python train.py --model="class-conditioned image diffusion model" --dataset="seven-segment displays showing three digits" --train_examples=195000 --image_size=32 --horizontal_flip=false --conditioning="class" --arch="dit" --objective="v" --cond_dim=256 --targets=["style"] --num_classes=6 --cond_dropout=0.2 --norm="rmsnorm" --activation="silu" --mlp_ratio=2 --head_dim=16 --fused_qkv=true --qk_norm=false --inner_norm=false --moe="expert_choice" --num_experts=8 --moe_every=2 --expert_mlp_ratio=0.5 --experts_per_token=2 --shared_expert=false --patch_size=[4, 4] --layers=12 --width=160 --positions="learned" --optimizer="ademamix" --lr=0.0006 --beta1=0.9 --beta2=0.99 --eps=1e-10 --beta3=0.9995 --alpha=4 --grad_clip=0.5 --steps=37500 --batch_size=256 --epochs=49.2 --lr_schedule="linear" --final_lr_fraction=0.01 --warmup_steps=1120 --weight_decay=0.09
Rows from block 3 of a small class-conditioned image diffusion model, named by matrix and row number. Rows with one number within an expert belong to one neuron, the router's apart. Each number is 50 + 12 x the weight over its row's rms, rounded and kept within 0 to 99. All counts start at 0.
Before each expert's rows are labels from the 100 images, of 14848 (inputs lightly noised), where the router gives the expert most weight on average: "responds to" is what is common among them. Only what is clearly more common there than usual is listed. The data: seven-segment displays showing three digits. In brackets: how many of the 100, against the usual share in percent.
# router: router (model.blocks.3.mlp.router.weight, 8x160), inputs 0-159
# up: expert up (model.blocks.3.mlp.up, 8x80x160), inputs 0-159
# down: expert down (model.blocks.3.mlp.down, 8x160x80, transposed), outputs 0-159

# expert 5
responds to: blue glow (50 vs 16.8); first digit: 8 (28 vs 10.2)
router.5:57 39 39 47 44 63 58 29 53 42 44 51 32 40 46 68 48 72 63 62 32 58 54 49 36 46 53 74 55 76 67 63 34 45 62 49 40 49 62 77 30 56 38 70 40 45 66 60 60 63 55 41 44 38 30 65 60 37 46 57 42 81 42 44 54 41 46 54 51 25 55 30 59 64 64 48 71 62 45 48 51 53 35 38 31 62 58 64 60 59 53 62 59 48 57 39 40 35 57 62 50 65 42 48 55 57 54 61 33 53 56 56 41 58 58 45 43 42 43 60 54 47 40 57 17 62 43 54 61 51 61 43 36 69 56 69 49 25 40 62 55 50 43 62 80 65 36 49 34 64 76 59 46 46 63 59 50 61 52 47
up.14:34 35 51 26 56 51 51 50 29 48 25 58 48 47 16 58 52 73 63 35 47 52 60 32 52 49 58 47 55 56 43 37 74 71 43 33 55 19 72 41 38 59 57 44 48 48 25 63 66 49 46 42 39 31 64 59 58 47 53 52 40 40 50 45 35 58 47 41 33 47 57 52 51 53 48 42 64 49 64 32 45 96 68 59 55 55 61 58 49 34 58 38 65 53 48 29 48 52 59 44 61 64 56 44 39 42 53 43 66 47 35 66 40 53 47 49 42 61 47 50 64 47 34 58 55 56 49 62 45 58 49 55 41 56 52 51 19 49 67 42 51 43 44 34 41 77 46 49 31 52 33 40 47 60 27 54 36 59 44 42
down.14:55 57 70 70 39 54 62 51 42 56 55 11 48 51 52 27 58 30 42 68 61 51 52 51 51 52 42 49 39 28 50 40 56 37 42 55 22 77 35 50 57 51 45 48 48 48 66 40 55 43 47 43 38 37 66 47 52 65 41 62 31 60 60 58 51 38 64 46 63 61 53 39 36 49 68 61 30 38 56 26 37 75 54 34 32 55 53 46 37 40 43 46 36 57 47 41 59 60 52 45 46 34 68 64 40 51 48 32 48 60 58 50 43 63 48 32 58 67 40 52 58 39 42 56 47 50 59 68 69 31 52 50 47 58 81 58 60 38 68 44 29 62 72 66 64 52 45 50 41 38 65 48 73 51 34 51 67 45 58 44
up.15:63 54 29 40 58 41 50 61 54 42 31 55 38 44 45 64 19 46 59 42 50 75 68 50 39 73 59 45 63 71 39 57 57 75 48 40 31 46 49 29 51 48 55 42 60 53 26 72 52 43 66 54 57 50 85 56 59 50 50 51 60 44 53 57 59 67 29 54 53 39 23 65 62 52 35 50 63 37 58 48 63 63 54 50 43 56 64 53 30 41 65 50 26 40 71 47 40 57 62 27 60 45 38 31 23 48 50 42 37 54 51 50 52 57 39 47 46 38 61 30 58 56 47 40 47 37 46 52 47 27 62 35 47 53 39 46 42 44 47 54 39 42 54 42 59 58 49 60 44 33 52 51 41 66 54 56 56 62 45 15
down.15:48 46 61 37 49 57 46 70 43 50 56 35 41 57 28 68 40 40 49 60 53 55 35 50 38 57 58 58 53 34 56 39 63 39 50 55 59 55 39 46 42 44 43 39 31 60 46 43 37 52 60 53 64 53 74 40 44 47 40 52 49 46 75 49 51 36 50 55 44 77 60 46 30 21 48 39 46 47 45 32 41 90 37 54 46 49 60 38 42 63 38 48 39 67 45 62 63 50 51 55 48 67 43 65 51 61 55 57 80 48 54 53 50 55 39 42 68 42 42 70 50 72 40 64 28 52 61 43 63 77 51 58 25 46 37 47 52 47 30 48 51 64 61 55 84 46 51 51 43 55 73 24 29 36 40 60 60 49 64 50
up.16:43 42 60 49 44 60 30 53 43 47 53 92 61 51 26 68 57 40 29 38 31 38 49 54 50 61 51 44 58 55 49 38 71 47 44 71 50 41 36 52 29 64 59 66 51 29 68 46 63 42 27 30 31 48 60 47 48 62 40 57 42 49 49 46 35 46 73 28 58 45 62 54 30 40 52 61 51 54 59 39 35 70 40 48 47 37 45 76 54 45 60 49 49 50 49 57 58 42 31 61 45 61 39 35 67 56 60 62 47 44 50 33 46 26 31 54 51 47 31 78 54 41 40 51 57 66 58 65 43 54 55 60 52 49 49 43 56 48 32 33 65 37 56 62 40 46 34 26 43 44 60 43 59 27 67 49 51 45 55 54
down.16:30 57 52 50 49 65 43 49 40 37 50 38 44 57 48 48 56 89 51 68 25 30 51 51 44 45 26 31 47 46 49 53 38 66 50 39 48 49 71 51 57 70 27 20 36 45 54 67 50 60 55 61 53 53 53 74 53 46 55 62 40 52 45 58 48 45 45 50 58 41 66 38 77 73 42 40 59 52 55 25 54 51 56 50 50 53 57 45 55 46 49 36 45 61 42 56 24 23 49 43 57 55 47 60 65 55 53 35 54 44 53 68 56 57 72 40 46 63 35 56 77 56 69 40 39 43 31 35 64 43 48 53 51 40 46 54 72 45 52 76 38 40 55 54 67 72 48 54 52 39 62 58 59 35 48 60 42 55 54 22
up.17:76 50 64 44 58 60 48 56 60 33 55 45 59 57 35 50 55 54 46 48 42 19 55 60 26 51 40 35 57 44 32 56 89 68 40 64 64 80 53 22 60 56 61 53 41 52 47 75 44 50 53 53 58 30 55 39 33 71 18 34 46 48 35 54 29 59 71 52 68 53 40 54 54 37 56 46 55 44 51 50 34 71 42 58 39 46 52 52 61 46 52 39 47 38 69 46 53 62 59 57 36 60 41 37 46 51 74 61 49 50 57 30 25 43 43 53 42 61 48 70 52 62 48 61 63 58 59 45 46 45 55 43 53 49 52 59 45 69 45 40 43 35 44 63 69 37 50 43 36 59 62 31 45 31 62 54 42 55 49 35
down.17:52 46 41 47 48 46 60 65 54 52 46 49 54 57 45 62 57 57 68 35 61 24 43 38 40 52 44 66 71 57 51 40 57 69 51 40 20 58 61 65 42 51 07 40 35 58 51 50 43 53 33 72 52 47 72 63 62 49 45 56 43 49 44 30 45 46 45 48 33 47 39 46 70 33 52 54 56 69 25 56 61 34 50 67 39 51 55 35 54 46 60 48 60 52 46 62 68 65 44 67 48 67 47 45 53 36 52 43 59 55 65 57 77 42 63 49 43 59 52 41 56 63 45 86 47 43 33 34 40 58 44 48 48 41 54 72 49 25 72 54 61 40 73 55 46 40 37 62 49 45 49 49 57 25 41 62 47 53 47 29

# expert 3
responds to: white glow (70 vs 17.1)
router.3:50 48 43 40 40 58 66 48 59 64 62 40 41 52 48 72 54 45 43 57 29 56 46 33 30 56 32 80 53 47 66 67 44 40 61 43 45 49 41 34 45 41 34 73 57 62 56 38 51 63 51 27 44 58 55 48 64 63 50 61 23 35 36 41 32 44 45 27 30 52 59 54 38 31 52 42 35 54 48 42 66 38 61 45 38 54 53 69 63 66 54 44 43 41 70 72 31 29 45 57 88 60 60 50 37 49 60 55 41 43 42 33 25 40 66 58 36 49 32 61 57 57 43 47 40 59 51 48 64 48 61 42 47 47 60 59 56 46 47 54 36 53 32 53 60 32 62 44 49 65 45 68 51 55 53 68 55 41 45 23
up.14:47 60 44 48 51 40 31 55 47 53 43 72 61 47 49 51 55 60 52 46 43 67 45 32 43 60 37 37 69 54 50 80 58 46 30 57 46 66 53 42 68 76 45 55 47 35 52 47 39 48 70 45 41 42 47 62 51 49 39 50 62 66 56 40 49 53 32 48 48 69 32 49 58 49 53 52 72 45 32 37 59 50 32 42 39 55 48 57 50 36 61 55 62 34 73 36 37 57 45 33 60 58 25 41 38 57 53 56 61 61 44 32 76 55 20 56 59 54 65 18 56 71 60 37 32 36 46 39 70 37 53 70 52 62 36 71 56 49 54 54 59 48 48 61 32 40 59 49 31 49 40 48 43 54 58 58 53 43 63 15
down.14:34 47 27 59 37 46 53 63 78 64 37 59 69 63 54 59 57 66 57 61 27 55 55 59 32 41 53 62 59 60 47 53 32 49 57 50 54 60 46 45 68 51 43 45 26 67 42 71 49 58 37 60 50 52 52 28 58 59 66 51 43 81 37 38 38 52 53 54 46 51 42 38 64 48 50 47 71 64 56 70 62 36 44 62 34 64 64 30 54 48 35 59 40 40 55 52 29 45 61 41 38 41 60 27 44 33 47 43 49 44 41 36 38 26 66 52 55 73 54 65 57 62 70 46 42 31 37 34 51 51 52 77 48 46 50 74 62 44 73 46 65 43 44 50 42 48 50 53 52 37 46 74 74 58 48 48 48 47 59 46
up.15:43 47 26 44 49 48 65 48 46 57 52 46 78 48 44 43 57 52 50 49 54 32 58 51 37 68 34 51 49 43 49 54 55 65 54 38 77 39 31 60 72 46 27 48 66 28 44 34 64 51 61 33 35 49 62 44 48 63 28 47 29 57 53 64 47 39 57 49 61 42 48 43 45 45 46 42 45 52 84 61 33 76 35 51 53 61 51 51 65 53 47 49 61 51 53 58 51 41 43 34 63 56 57 30 50 41 60 44 33 28 43 47 45 44 37 50 47 69 45 35 49 60 48 57 56 43 44 59 25 60 54 77 42 79 59 47 48 52 53 47 51 63 30 57 60 69 66 23 19 64 31 56 37 36 59 59 63 57 56 56
down.15:58 58 37 29 51 62 58 43 52 46 45 60 41 53 65 45 54 27 57 47 48 37 53 39 50 43 44 50 52 66 37 50 61 33 58 49 46 39 52 59 67 35 56 42 56 45 57 41 41 55 61 25 29 51 50 55 66 54 41 73 40 58 48 41 47 66 46 50 35 33 51 63 48 43 65 38 63 66 51 48 53 76 45 45 55 61 57 52 40 46 41 48 85 54 63 64 73 47 89 31 48 45 25 59 68 47 61 43 28 42 66 36 44 54 42 55 40 58 60 64 57 66 33 50 54 52 59 45 69 61 43 38 71 46 50 59 59 41 41 40 70 63 60 58 42 48 26 45 36 35 43 58 49 64 40 48 35 67 14 47
up.16:55 47 52 69 43 53 52 51 50 60 47 47 63 49 68 46 45 15 49 49 51 34 57 28 73 57 46 40 56 39 36 59 27 45 57 51 33 45 50 34 68 69 36 51 55 50 30 40 58 51 86 53 44 60 48 47 50 44 47 53 60 63 50 57 56 78 35 47 47 56 41 47 67 49 40 49 73 39 51 43 63 40 58 51 47 57 41 56 47 42 51 57 48 42 73 49 44 88 48 38 30 46 35 62 34 67 31 51 44 55 55 44 63 70 36 53 74 54 57 29 60 49 56 33 71 49 55 53 40 43 58 66 46 40 48 63 54 56 58 55 60 55 42 42 44 48 68 68 18 45 43 46 51 66 59 54 55 53 53 16
down.16:44 50 37 43 38 45 56 70 71 42 42 62 59 68 64 48 58 64 53 62 41 57 60 62 53 47 53 70 66 49 59 59 49 38 40 51 65 62 43 52 60 56 26 56 49 36 58 49 49 44 71 59 40 49 54 33 55 57 59 51 45 41 63 52 60 22 53 60 56 51 37 54 55 36 33 64 52 47 53 42 73 36 50 64 27 63 49 38 62 47 36 68 51 66 75 61 46 49 72 53 42 44 68 14 38 32 52 38 44 51 42 32 53 57 61 36 71 42 46 46 47 59 54 52 66 42 47 60 61 38 71 53 35 50 61 38 44 53 91 49 74 53 45 63 46 73 56 33 44 36 49 61 73 38 52 46 52 36 51 40
up.17:60 56 38 40 57 54 60 45 58 60 57 53 39 45 39 51 38 56 35 41 62 61 48 30 54 54 75 49 61 37 46 37 64 47 57 62 50 36 63 70 59 52 66 38 51 41 46 74 66 53 44 44 58 46 56 30 46 58 25 45 48 54 61 45 40 44 39 51 32 59 42 43 55 48 34 62 70 57 48 38 55 62 69 65 35 65 54 60 64 35 48 30 59 45 70 44 46 73 71 52 37 56 57 46 57 47 39 35 71 49 42 56 55 50 42 62 61 46 72 48 55 61 57 54 53 54 49 39 67 39 32 43 62 41 49 91 35 75 46 61 68 60 39 41 72 54 56 24 29 49 42 44 44 30 36 22 37 47 50 44
down.17:33 52 59 47 30 72 66 33 56 58 20 45 26 60 70 71 49 74 47 43 44 42 56 61 32 60 53 46 66 61 49 56 60 62 34 40 45 55 48 33 22 52 48 54 48 74 35 69 38 51 36 38 51 38 29 60 33 49 58 67 58 30 39 35 53 72 60 07 53 46 61 63 57 52 57 73 56 46 43 52 55 68 59 31 58 55 53 64 62 48 46 61 36 45 54 67 38 48 41 46 45 45 50 29 45 48 64 35 49 44 35 50 41 45 50 37 60 72 51 58 52 53 76 71 63 61 39 49 55 45 56 68 46 47 52 53 27 50 51 45 32 47 54 46 52 51 50 46 52 44 64 36 47 59 49 48 46 61 44 40

# expert 7
responds to: dark on pale (100 vs 16.1)
router.7:48 52 65 38 58 56 41 56 35 56 56 59 58 49 29 36 32 41 43 42 48 55 51 47 38 46 58 60 49 41 47 49 83 52 34 68 66 44 36 43 47 45 30 00 51 43 33 31 42 29 52 64 68 45 37 64 58 45 46 59 40 35 54 59 42 54 52 27 59 53 52 56 69 51 48 45 44 37 53 37 40 88 46 40 70 27 74 50 33 47 58 58 46 45 46 50 46 60 41 56 33 43 35 57 53 43 58 48 48 58 53 68 79 44 52 53 57 55 70 53 45 51 51 51 72 54 39 45 68 43 48 44 74 45 44 32 50 44 53 46 55 37 54 48 36 34 53 43 55 68 62 32 69 45 47 54 63 43 41 70
up.14:37 53 34 55 43 65 54 53 50 35 53 24 34 37 45 57 40 58 34 32 69 54 49 51 59 57 37 04 36 61 42 47 53 84 41 44 03 40 58 49 43 56 71 54 39 54 54 68 44 49 44 55 51 32 53 35 61 49 41 39 47 63 61 71 40 47 48 71 32 64 45 54 19 44 46 42 52 53 52 40 55 40 48 65 45 46 58 51 61 49 34 68 45 45 60 53 44 61 67 55 57 46 48 55 32 43 35 36 55 56 44 58 41 54 48 46 49 62 38 37 50 42 33 47 60 55 67 46 55 24 51 46 51 58 53 46 39 64 41 41 38 59 46 45 61 43 66 51 58 53 29 61 23 52 59 34 58 59 61 53
down.14:29 33 52 55 48 46 68 57 49 40 53 28 37 41 54 53 63 62 28 33 69 25 49 40 38 61 49 74 50 79 47 41 42 51 34 38 53 52 23 54 61 16 55 58 39 42 42 58 43 35 44 51 36 51 38 63 44 44 40 50 50 35 44 48 36 53 59 31 28 35 41 65 30 36 43 68 45 49 41 69 64 24 64 53 61 67 55 57 59 61 53 48 68 46 65 65 34 60 62 53 47 44 52 43 54 56 63 62 49 41 50 38 56 69 46 55 59 42 39 76 59 48 50 31 73 47 69 47 44 44 62 44 63 30 67 25 57 54 47 59 59 46 61 71 53 55 50 63 47 46 59 55 49 52 60 32 49 60 57 46
up.15:52 70 81 54 59 51 68 65 51 38 74 50 49 46 65 43 29 42 50 32 51 39 55 26 57 43 39 63 50 59 51 56 42 58 50 46 37 49 42 43 58 60 62 47 46 55 36 48 43 51 52 52 60 70 85 36 50 50 26 40 57 53 68 49 51 48 73 60 46 27 45 54 54 49 57 56 40 55 55 37 71 36 55 59 21 40 44 27 51 41 58 41 26 51 83 60 41 32 52 52 51 52 57 69 21 26 39 55 44 48 55 39 40 49 45 80 51 51 53 44 56 79 50 48 57 60 47 31 44 39 53 60 56 47 38 45 51 57 46 65 33 48 54 57 53 37 59 43 68 48 62 63 43 48 66 29 44 53 53 38
down.15:70 58 41 30 55 46 54 56 50 44 46 57 66 46 43 49 17 37 53 42 65 91 68 54 60 34 61 64 41 33 52 70 70 49 62 44 51 38 30 59 53 55 34 36 53 41 44 61 29 51 53 63 55 67 43 51 26 60 52 28 40 50 68 51 48 39 71 65 63 51 57 52 55 58 30 42 33 51 64 58 57 26 38 42 43 27 47 54 30 60 55 53 43 35 34 50 61 61 45 45 51 44 52 51 48 47 39 46 32 59 68 40 53 51 63 51 48 51 46 41 42 47 28 61 48 47 43 52 52 56 33 43 82 54 58 39 53 33 52 40 45 46 29 48 39 68 40 71 70 37 44 53 52 70 41 31 49 58 44 44
up.16:50 49 35 26 76 36 68 62 49 52 59 54 41 37 47 40 68 49 61 24 46 52 55 48 52 57 46 47 64 64 56 52 54 54 67 60 66 28 38 53 50 52 41 43 60 42 38 25 64 70 49 40 46 45 45 52 38 71 53 50 47 45 33 61 37 55 27 36 37 83 51 42 37 47 57 52 67 44 58 35 44 63 35 36 49 57 62 46 45 29 61 45 60 53 67 68 73 66 58 55 56 59 30 69 48 53 61 43 44 53 44 39 42 62 66 63 24 40 40 24 57 50 45 49 58 39 50 49 33 53 69 51 52 44 77 43 42 49 55 52 80 40 52 36 46 54 70 32 42 58 56 39 56 32 43 47 50 31 38 42
down.16:37 54 59 47 55 49 42 39 56 53 63 34 59 57 34 62 29 43 55 69 12 38 52 39 70 46 54 36 41 27 42 56 51 49 62 41 52 74 52 46 69 35 74 30 48 39 46 62 47 42 67 40 62 65 37 54 40 49 51 36 40 55 45 63 35 51 52 60 60 54 53 44 44 61 54 25 44 54 47 42 54 54 45 62 66 56 58 68 42 82 52 42 51 42 44 39 54 43 56 35 68 39 67 58 39 65 41 46 51 33 52 53 28 72 56 56 49 41 33 64 74 36 54 62 49 49 51 71 81 39 53 31 34 52 50 52 39 50 40 60 51 50 51 58 43 82 42 62 57 51 38 48 59 65 29 55 44 44 64 63
up.17:58 48 62 59 45 72 24 61 36 36 56 66 69 50 30 72 47 50 38 33 35 40 53 32 37 61 48 52 30 62 62 55 65 45 56 44 52 54 48 30 61 57 31 54 81 45 42 47 32 42 54 50 39 54 65 49 74 35 43 41 34 20 47 48 46 49 38 42 44 71 67 56 52 44 32 57 46 58 38 40 61 57 66 58 53 39 35 62 57 39 54 55 11 56 67 44 50 53 36 45 74 63 59 72 40 47 47 40 52 32 59 42 41 36 50 53 67 64 32 60 67 45 49 45 50 59 61 50 59 39 26 51 58 35 49 43 53 59 35 37 38 42 48 45 51 51 58 26 44 58 35 52 56 41 62 40 58 58 55 53
down.17:56 43 64 36 14 55 39 52 35 35 48 42 49 72 67 58 46 68 37 45 46 39 44 50 46 86 56 43 43 68 58 58 26 54 44 51 33 43 65 44 52 53 40 35 64 36 44 50 57 35 38 46 36 41 48 45 47 31 41 46 46 53 53 61 41 32 49 48 49 46 43 30 48 47 40 39 55 50 41 42 54 55 46 56 50 68 24 53 54 50 45 72 47 59 44 44 53 35 70 60 79 56 46 32 53 33 51 41 29 57 35 56 49 37 49 43 55 66 46 38 38 37 62 39 68 45 27 25 59 50 67 55 48 48 48 56 32 61 53 71 49 59 40 48 55 52 40 57 55 60 58 67 47 40 38 43 36 21 49 13

# expert 6
responds to: red glow (95 vs 17)
router.6:80 47 41 70 32 39 61 67 27 49 44 53 51 35 38 50 57 64 51 51 44 39 63 60 39 43 56 73 44 62 29 54 38 39 55 31 41 61 67 61 47 39 51 50 38 41 64 46 45 52 49 22 30 39 51 38 54 56 56 25 63 53 34 38 64 50 37 35 45 47 39 42 53 46 57 60 61 64 43 50 67 60 49 55 42 60 48 54 54 50 46 43 67 61 64 54 64 41 42 55 62 54 67 48 33 41 48 46 51 57 52 38 37 50 65 52 45 63 37 33 61 48 59 68 37 59 43 46 55 49 66 55 33 58 72 58 58 49 76 64 50 38 45 08 67 59 44 34 35 40 60 77 46 52 77 55 46 47 58 27
up.10:35 62 77 49 42 62 49 38 59 49 51 42 21 63 71 51 60 52 54 71 54 58 78 51 64 42 42 44 56 45 34 64 62 77 72 60 47 45 46 56 58 27 58 43 57 73 50 50 44 46 56 50 51 65 60 58 55 43 70 59 51 35 49 68 30 46 39 69 53 35 40 38 34 49 45 35 52 48 48 57 53 39 61 61 61 34 47 41 45 35 62 40 48 48 32 76 51 65 75 51 58 42 38 53 36 74 50 38 28 50 42 68 38 48 50 57 46 33 60 36 37 49 26 32 49 60 76 56 47 68 55 62 54 46 48 52 52 37 51 53 49 68 61 58 25 54 56 48 65 56 58 28 61 62 44 56 39 63 50 41
down.10:44 48 56 54 69 46 49 35 50 63 39 48 42 42 56 43 45 50 63 47 46 53 68 66 63 56 45 49 36 37 22 75 54 44 54 46 51 90 58 63 35 61 41 58 62 39 79 46 10 64 39 61 55 47 54 51 43 41 56 60 60 34 44 48 60 52 39 53 61 34 51 54 62 47 45 44 57 35 54 56 55 44 62 46 61 44 49 60 65 47 48 51 68 42 57 52 46 65 40 40 36 40 58 36 29 44 67 45 43 58 54 42 61 58 59 52 53 41 56 41 31 62 37 50 77 50 36 62 48 47 45 47 61 66 48 42 59 46 69 40 32 33 71 63 49 68 44 65 56 23 62 51 40 41 36 82 77 48 50 67
up.11:53 57 87 53 61 55 42 64 59 46 56 57 67 33 41 48 66 43 24 81 51 48 61 38 49 63 40 47 66 46 51 65 52 25 45 36 51 47 26 58 43 59 55 51 72 40 41 37 51 42 52 49 50 71 47 63 56 59 45 38 61 37 55 37 45 28 39 60 29 46 56 61 53 70 61 57 54 64 37 58 47 49 52 40 41 68 73 53 43 42 39 62 35 46 52 73 46 45 51 37 47 48 63 42 34 61 59 58 52 52 54 46 52 61 29 55 42 29 55 43 65 47 43 61 70 69 50 64 44 55 36 51 48 36 68 41 45 45 63 78 55 52 21 27 39 45 40 31 44 37 44 43 45 47 74 45 45 33 52 40
down.11:67 55 38 63 46 43 56 51 56 54 49 38 50 35 63 46 51 55 52 56 39 60 64 60 66 32 07 46 39 28 58 46 40 69 31 64 45 44 37 59 44 43 49 43 51 59 45 58 26 57 62 58 51 74 65 53 52 28 49 40 32 54 43 49 51 35 26 34 52 57 59 62 42 48 34 38 30 79 66 38 48 50 53 31 25 59 54 50 53 45 33 47 41 48 53 56 43 41 53 52 63 36 59 42 51 41 39 59 49 35 46 36 50 58 55 52 50 46 52 62 54 56 36 62 47 35 48 63 59 39 84 53 52 52 54 51 62 42 67 49 74 53 44 59 76 57 62 52 82 69 39 52 67 79 54 54 65 45 54 49
up.12:54 46 39 91 45 49 50 62 40 39 38 57 63 44 44 64 56 52 43 40 56 54 50 48 44 54 55 53 44 52 24 36 28 47 52 51 42 50 51 59 41 46 56 45 36 42 45 40 56 39 57 52 51 49 52 49 51 40 47 56 76 55 42 34 39 43 66 64 55 41 69 52 57 33 47 51 31 62 49 41 77 55 44 57 28 48 45 57 67 58 29 58 55 89 42 42 41 69 53 28 48 44 68 35 11 54 47 59 41 51 34 54 45 33 23 43 53 48 43 64 66 42 39 46 61 56 57 56 61 46 76 80 48 35 59 45 58 34 45 63 65 34 51 65 37 55 66 29 45 36 59 45 36 47 51 45 46 47 56 53
down.12:42 47 58 50 31 50 31 47 20 39 49 54 62 45 64 56 63 67 46 39 46 54 28 51 67 68 33 34 53 51 44 56 47 62 45 43 72 45 61 55 43 43 48 62 56 34 33 52 55 54 63 62 47 71 26 73 37 49 44 40 50 52 47 68 43 39 49 50 72 48 41 50 49 54 67 52 50 52 56 28 57 52 49 31 72 46 48 17 49 54 43 56 47 60 12 52 44 62 36 51 54 50 42 20 41 39 48 52 36 57 50 65 56 43 39 50 49 25 44 52 38 38 74 38 48 48 35 47 55 54 53 53 48 72 68 53 50 33 56 28 54 63 34 56 38 27 47 46 50 30 51 49 43 69 58 50 21 36 52 52
up.13:51 58 82 38 60 47 51 45 63 43 51 48 46 67 59 55 21 47 51 68 53 54 60 39 58 51 29 45 45 63 32 38 52 50 69 40 56 47 43 48 46 49 52 42 55 48 51 51 53 46 57 44 79 22 49 64 34 39 43 43 72 64 54 58 46 52 45 66 60 35 31 48 45 14 50 32 31 52 68 53 33 38 51 56 41 52 55 52 48 52 54 65 46 76 55 62 22 61 71 65 50 58 52 41 43 60 47 40 66 46 11 76 38 54 46 72 43 53 50 51 62 77 33 36 46 42 27 63 54 39 63 76 42 53 43 46 47 52 50 57 60 36 40 60 61 51 37 48 51 50 49 49 51 49 45 42 46 57 54 47
down.13:30 30 49 58 43 57 54 33 53 66 48 38 29 69 62 59 52 57 73 42 57 28 56 47 42 53 75 49 51 45 36 53 43 46 62 30 46 51 51 52 51 49 52 52 62 39 61 54 45 67 41 29 61 22 56 45 64 50 57 47 52 63 35 64 52 75 42 47 38 53 76 54 57 47 45 76 55 80 53 58 72 42 68 52 50 59 57 44 41 38 67 32 47 32 65 54 77 59 40 36 31 42 43 61 49 61 43 46 37 66 74 43 38 45 57 45 58 44 48 48 49 80 66 38 53 45 69 68 56 32 54 69 45 56 56 53 42 69 59 48 55 58 63 45 41 45 54 49 56 71 62 56 42 55 47 57 47 72 35 47